Rows from block 3, named by matrix and row number. Rows with one number belong to one neuron. Each number is 128 + 32 x the weight over the matrix's rms, rounded and kept within 0 to 255. All counts start at 0. Numbers have three digits each.
# fc1: MLP up (model.blocks.3.mlp.fc1.weight, 768x192), inputs 0-191
# fc2: MLP down (model.blocks.3.mlp.fc2.weight, 192x768, transposed), outputs 0-191
fc1.469:056112149161127143131133169139108092166054160125129150208098112114083222215071121157135111166130125103185097134121197110160131180100111120119169183169100121114120154137145107095154164142109051097083180118136104118111138072146141110126118170126162101125141139105203134129100154131181160117105064147122067149164124227166095096112151186161118104074154127082099128120128164153210195112163124147150137108168109124118090133073111167120160097139123171138122129205187093183156067105069141178147049112156131106135128091103093134148143127100199111141152120148124149160124161138066109112
fc1.470:146117109129131129069153132091124077112165129105128148153109160139128118160150131190138139118147148168133124187136120139146145151127197163116100093108112134102064109118149124128148143111112098096056115069138169128173107104091132114169176112138184189122139101175121144123104113125148167142127105155105090082146108135104089201159114081173155154164152156156094128085108105218139139098168100124210124151125177123068070146181064121116182099143147130112068126073082157076167148163096138131171143087145129139141098092123107116172139053109104095155157182160113130135110153114129156132
fc1.471:154141134152116113098123174137075100107101155189131120120114113124130188164129175172115145069075137131118128180108078140129144119094131133129150142146122103094107113093149124165181163127145097089105180129122159120132170063129165097120142123142126208113161118141166140096095116119180078138123063126138093143063104117116113187109121129159134176144113144121122143136097116108161144076177158121153136099097151133130131182112115115161119101094179195077070154082138131093088096136107111119137149080111088084158175135118156173089105105165154095089143136150093144115121128182155160101
fc1.472:057119112114117160131083109097101075215096145148145115138129103149125161199074151164146111185153082153174108107145131105144105143114116160167198172163124087184090171130077079097166121179122081098098195168108093191151087071121165094101080166172198111199102193144158141103150154136139134154100111159158093163057159166079084105083071139178182110140104110116157152130086098157195134166116174147221129158144126219067081135096159099155142172159116157078144164146127121160130127130129106151186130112160157128092142118074122120157195165093157102111078102156090142092126126217106055131
fc1.473:167119115143156086083147144075030069074141100120077118059148140154103108179086116095149094125107099157195119096127134140110116097120146093073147123084124158076134185122126102178153156135118090155150177132235188124155132142092084061127117132140147107118119122161170091152174155115185133147150094123139133117111160104105087128135161096113117114103126180163157136123154120136187122066117209097134162174132163165101116130124070127133151125118139141170077129131178181118166085115148147168139104131159137151179142155109154072111121142108124054140139091111132089090102128109126132198
fc1.474:139098173070073140111123199149126160159120111133075093132134107172121175117161146131160098119115155128104098163095129123106125138107115095134158141115141168176131097073134123141120120124095156153150140135139121117132136139190155173165083126122095101158059177125101123133148145171103131092095131095111143170161158142124124042146141073123143132162137092144075159135074169170131080122161087077157095088212143127122106124139151142151164113159102128125105145076063128162125131177119184077112131109134108106112107142132123105140103120140064190124073143158191179100089135160136061111
fc1.475:183116115095111144175106141145139140089172105145163114133133147151145141129141133095160102118112142158151126138155124154100097089096173112149109153131213124087088135129148122142094091160167183129129121135151111138149131157134138180190107128100093137150174092150143109141150166122083108124167180145105149152152162135137116080123122084111124137165120114156119119113108105162107141144097182081132120124170182115109155115118177146163133145127127143119154093113085130157111149139153164095140090143118129160088114100157059131135122103156148147134158150104151172086116145098150091109
fc1.476:122079122110147133144146101097120163129147144166079146138099180138112137105109142127101170127171134032149138188168142097134075104093140045126170100011148139176117136168112150142093159115096088128163099100164174172106112141116053119152096123087133077063125062112106074092080159132123128191110121099138116090113145191130151105075131161201140089186075130115136150118120132136150111103096196152209142092109167065120145088124109186097109120197178147070148096171139143196117126151174115159097136186176132138094142145144129107112097140116084050183085135188205075142108188130134153154
fc1.477:120129106082129128149168186137139149157076145138141105175105132160138085108125137149103105159104124082105132112114120115191116130166126131083216170158128166203102105153145147153124097135082196062150121110168116136093113109117060128096098130145155118094134152116120116094126081161131090163111152119157123145163094128168143099126174125169120100126119080129104143094075090130142062137094127112157071132179156187118093204124122129106146148176150151087098188069149122171133100136128111129153111164209126121136140118111134104141143123117129136129137166094117173069119164138094088177
fc1.478:071123165123124102176156134076131081101161145182157113127163131152188072134120097100147117148097164137211116098173117107110092108161163130057115178120115179057118128095187156114127151108123125093108125129137136179178110108063106114125164108125104164141101107112085158151116094099105090120125152156138146155095114127140168143099108152183150157165078128140127125145102109093103109196171104134091165155124131159126164119159154095152152123126145094099169125102149139135126170112109112106092143137138140143111109112120159088117130179138092083157110118079101129122105111131095170130
fc1.479:102131113109107173122085166187087159202102122174150107153120133154056140146060151217130074101120148147164129174113127124151133095038104169104129152142089135149108129119129108099150155133050090094101126149130110127091085089151162148170099162130154169059068139181129123166095115136129090149211125120096156135083190123111116117201107153139118140098131127167110136122105202115163111184167114116145214133030099082110089115121118177115222196163119104135074124113094124178198155119122116131118151077127172117130099136118144093122114179139161146091157129179126121101126170205172060158
fc1.480:149146101109109167085163141173105154105106112184157165085135134150128097123167187159131151065147203120118151117191130118141127122077160111103156127109169136074144129112173099144107115173131168102126142129118196119135128178155124120158137147134124116100143130090158111112160147090139130130203131125110163128114077117108136101132067087145169119112116186150103131142115147102111118116090175102146086102136111127129109125107141095133126064123137162106127120113163125109126122153121186147172130155132126177169109062139067156111065091151121113138143146123164047110145130167154116150
fc1.481:155127155153152141071138137168091129145119140171182080061074173144139117138076125111174159135120148152167117097207120148165122134078205130111128185079112166116146121092156129129125143189182120099090168150113153168142077141124123093130100146134118099157143136128127149093174145135133064113146101153068140140147079102107126088171091081147166131133134150178111122143122146127151147163152129118162120105138134150118131148088112070204154103131105176093127137152117097182155165132135148136116085131124183175196116085144100160158074153142090136122139121109132096154109172144143110143
fc1.482:170159152122163100133151126116118134099157092105130130058130175099106121121094190122132104098119124140103145121124094137136104117073069157076149111073134142148146114190113102127125177101135112134134118147129139120129135136116099126126168127080101125132162157159140110139104156117089171147131148142095175146116043139166126132086173146133131121128150132148141111153186112152130094139142140117157139074134089090113087109153104117172135173149128158128138138083128119104102153166133191094082162153086143134143139126124080106085072140141112117184161112122140099114124097092122126120
fc1.483:164122144158143107133136126145145107085131101152091132122094146135114165155113169166122141114144166086123139089088114132136165126121109116113203103100166130177178151094114107130114224147120083138139114160122136138093106098098111101143089196161160140067087080088167133128090134110217124120185124154165133077054114153126133140134214087164095106133139127151157165134161158097152124094129144153096115184108090113119149177175116103131104127103161121140094184121170107102197106155083150138093125178145132165169185114103160100085120129117141130192142129145058000109102100092165174191
fc1.484:155128095127144133077195193127069142122119093133175113122102181085134152174114108124102124086143168164163112166182145100120086089112204188147156111134178180124092144132150111183171101130203112169108146045160161131163071129099118108191129134104164138120149100119130131126147179124151087128178135219098118108097084077142101082127121081170171107101080137187078088155127141166120091131179189127167129116096103117096172097141085107239167072121128153102101097156190102143164138181122174137159050104121127160158104098103150112177079137145132093096145137190149106135130147146126121085
fc1.485:143085123138155148151130162108134103086105160180148133124121111129124147118133147187125147098120096155138092149111084111161161110100164115160147120113086168100123110113161091086152107109118132172077172119076142142116139159137112081105074130129161095099092138131167176114069178147173123140160101120123118143152116127164132082123146092083120067144148143118116120138107135083144102122190135093185154154137109078122112152137049091120075074171186189093093097141106063124175112112104110121105172164180117138168096120159121141135181164146131092126149145121106125125148110132131105131
fc2.469:056140159123150179155135189150160114143132121104130120141126143116121116163136126165064131049126155098128173094104159138176125173087132164106122109168111152122135097128185129170185189089146084119097147158108129197121090155092131178164139155103147146046121109125097151132107184100101204133079084163118162137103089115162127115126196179168148123085123162062128132082132062109119126156152128158094088094133110113114145146121136159138125106082116117154103083122064115180093116141057172135118056147118146096130126064108116090111152105125102094154078150163112103125141125127126122163
fc2.470:146131097121101107167115085175181089120118151078109104141146133100103073104122124136134161185167118120098157127091121128142076119133165175099078168088112129185172150170143133136157172161139112143092113143104109125156130143127200161134127196080107099145093115129166171052161161081071139136135170153078112084139117148097042163108161154123054179160084111139060093147161141209197087069094112151156141209213192181161107082134167102156126118118207098135094152000130142158170182133074126104090098164155105102076126156111113148193110043096089169181220159137093118143197140115149133100
fc2.471:121126174166115125130169147111167078099154070118164150128146173129117095127150146099141105108161121137175118114099148147108055166001139058196122108164133078116081149150106138094144143132144114141119153090078112095155056182121143073229189155172139079103108110110078082134200125192120087185068167114127140139221170090158132138187096112166125128205099118163153118138155155157066175116139153104170184111162127143153049069156148130112179144134176160141080106123157160188178123137137094146099105098110149130181155128067098129121131171108094156116116158172148096091171097139099094073
fc2.472:134113106132108156159129108152108143133145145081122115141131122162103140087135152099100122144170158141198134152072144222140222131131121198120123110116178120161105113094117192194124166142186134103054171170108090111083066132155089131107111127100111115088140083181115178156125086161148119180158083120120131180127106113184040135139148103186038119083088163100170142095107188085133116127168127117094149117142184028135132133122112164119123108116121167136127069148105152066150132123092197138114085157124163111137140133157101109101113125081117151103126120105149154092140092119067113110
fc2.473:088111145184173093104093133160132187120121138194110114104163137143092158133125119123152092081112154095097075171100113133154050183145146143163119139109121110116125131194179129064111088149197099097109122087109139125104110140143107122020127151071076171119165086098096131155110139089173152168146090118049130128113134165116157118173093140093127138148111077147140096121187119132141142145115131091092117107077077139109127171083112082159150139161133111159155106085128122082115121114102159101166160111110116178128105121119105122128132147125164179103131149103158116146167093097110169108
fc2.474:123149087109126079130126129137119082132171127138090100100115152146092095118176135141154144125121131175171141067121118121126145179133113143132128132144131103107131200085115118122149167102123113143128156177122107204129150107113157096113152041156154145163130095123109173151162083097159130169150151089143106136085164145091192195122126134120151127133126156093157071126138099117141130113124159125155077074095150108114146100126118104151107117101140103129110126083222141135160129111132122148137079117126120202141114125156118117159147127142143136121129120117094100159147099123088125183
fc2.475:106130138127111099122144125121182113156128135156142133118111122147136097125119118170130113118137182126135117113129113098145119181138150134162132118107137133128141128119076109136110169114119119110124130124122148096130109087136076108111120109119129110132131104121113107129116142144119135149130086120143151116132137119123138118161119127126151114182106121119099168136129142134095099111134094111114157128125081090162120146156123105145149135138134125096175082096081139102103166112141148140163081117135129107152159132134106113150136111141105145091108118120153112108137108147120134144
fc2.476:113134132123092136099152045125088131145142171105122186113148154144150148157180107163100111138146088070082129119065121184123121104108158128137115100146144096149127146105134105138116121072152185123080129047082144120091130136095113178133124112098076100102135086084099124078138122145101210150112164144083100097127094141123143102139116179177193092158104059123129148094108119094107125135155086133160109135140111124119157151138096153124135131220089110085124078093135140156100074123163158121137166124159118113115143099092050157155203172138118114164143095105141122103085117118158154135
fc2.477:081148138162127094120052095073151109134160141108151131142159163143155134106110110117185130115140113137165178123109154124075138137136093147146062103137110136046130126096147092089125162140189102179160115149156099135174130131123194112157169105110126087157123155157142136177135158115149137109122082079074139143095167060116098130145130160104138167141109164196120159145198115096189151123159123125114173125149097105116154132124127089133143121104074113152137163175126107149175136121111162090098175094097171147120161139093175114124161172133128197131132116157093060150121103161125187103
fc2.478:102119138131111129078133131149109118136116075129123072137164140108097164155120107143099113126101122127109129135158110084121127105121119133177128122111105147098089145161121177120113135209123102100124116142160127113071160099120143125126100115131139087110148115103120118170133157109142139118092099182096136119129138137144089173118130156108101104143099132151172134142177111112099130093088173152165117109142148114109135124163169116120118135152141123161151117147123161103114155119151141147147098132124144114150171129105151113142118139167077139120127104104125051114192068127137149134
fc2.479:135125042112147108182104151111117156161113142101160146143097121087123150117124103131118082109128169171090167124114114150117128119092129058102132100081146139142146058137110115110125082087103094127166149118102110152154151185148172084120171190154124163144123100166153163118102076123117136132166144108097144134098138133119168103111116131134162115137159153114125125097096172158162147134161167139152101123116093128111136084097143159120152139156148110119109081152124141126160090157133120095130149080104125104154087055127176096125146131089111130139131142156138109127115170139165110117
fc2.480:131126151145148161096136118166127140155113114122090180135125141102082144092137125146108138175142164080153114154103156152101189105142151147132137127128138106157151080134101112116117108134125156137134102105160103162167090139132100146130105139083044112107133142110109120093106100136086117107090162104101170106162149096109123151170149102109130103183166113190087136091179068147144124149126134153087100139127135162092135189104172102154116136117094114105112116142173112173160139133127095138075121155135133120146125095139103174122151145122113081116106131164138145141088105109177089116
fc2.481:122140121126132148123153118135131136124115153112103107189108099105147140161103145161121131149139153111127167087164103119102156128188112092157140117122134113112124108074109150111180171172127117145168135134130107126148154131104131163148118165120122093116144109081113116145154137144155106118099121110185103144133122150123107089127177130132135142100112130155117148142127165108120116109131094120121122145105161114140108124094129129111106105155140082117073131119126153140135114131093184134134125139168116155139150125147123109164136110130162121124138095123130133141146109131108141095
fc2.482:115105146120174135189130092115091087150116113091119135137096141132153142107115096158094134126115134098124140139129156135141141130128144145179133120151122123165161117098102165138116124076141145113124111125134162156099138142144140131142057135107066130091109150124112139109078150115154124081139148148161086133131127090114093126129151127101112100116115159096122145084126138111145142123113151131094130171137126117053140106140171126134140098146132094136130091129096133164146107120123076147116146144130142122109169108110112137162183127142173129121103156138074099150049158102170155109
fc2.483:104108223105110165083135172090178197101144174140168095163084087126145110095085154170213076115145146141099160120187097087159107131112125118166185118074211158168126042131107095161149154171154083134097128128070142152156130118159094197108130135100131126208108128121141134142180153124109194103188071108148093167164146137127188107148142142133162115154154140175110155125108179159125115114135099117147174172148105144146121164176089123173121113110184172027179081153018103082108105197154097088147175107074129075060126108141085091127125082116096156093089133104177170054089161159136084096
fc2.484:160164145089113153132155152089145159114167117086149093102140138042082086142146198167155087133097146128167134139168119117104131108120148157148182110155170130115156144092144126146171129067144100102184153066136155135100174122158088167204163152072140161120147133098134159143120157164129125111115173113168068105118127115121124087190116153143144146146089201106078135118091091178103073187125077151161158125129175129190076100117111113136140138159116140072135102131125125197170079166177129170115093120178142136146146100119160130150099101116115070120137109132155135115140110111136135085
fc2.485:133108119106146159143124103149111131123173191104113101114114169160175135078125122145100127112130104079141114094119123093137144106127078145150166132121107135180141126157108139160149101101137115142128126148143135118083123139110149142116094153121115131116108112168161178146131148141103094085103113123101139189127144110098148153169125134092170155143133131098152174106106128179098150128082115088098096113177167101103148150114127100132115098125126118123134139118108144113098115133101130084076148181109108105118122081127159177147157103132146125139153138103136140111082137112142126138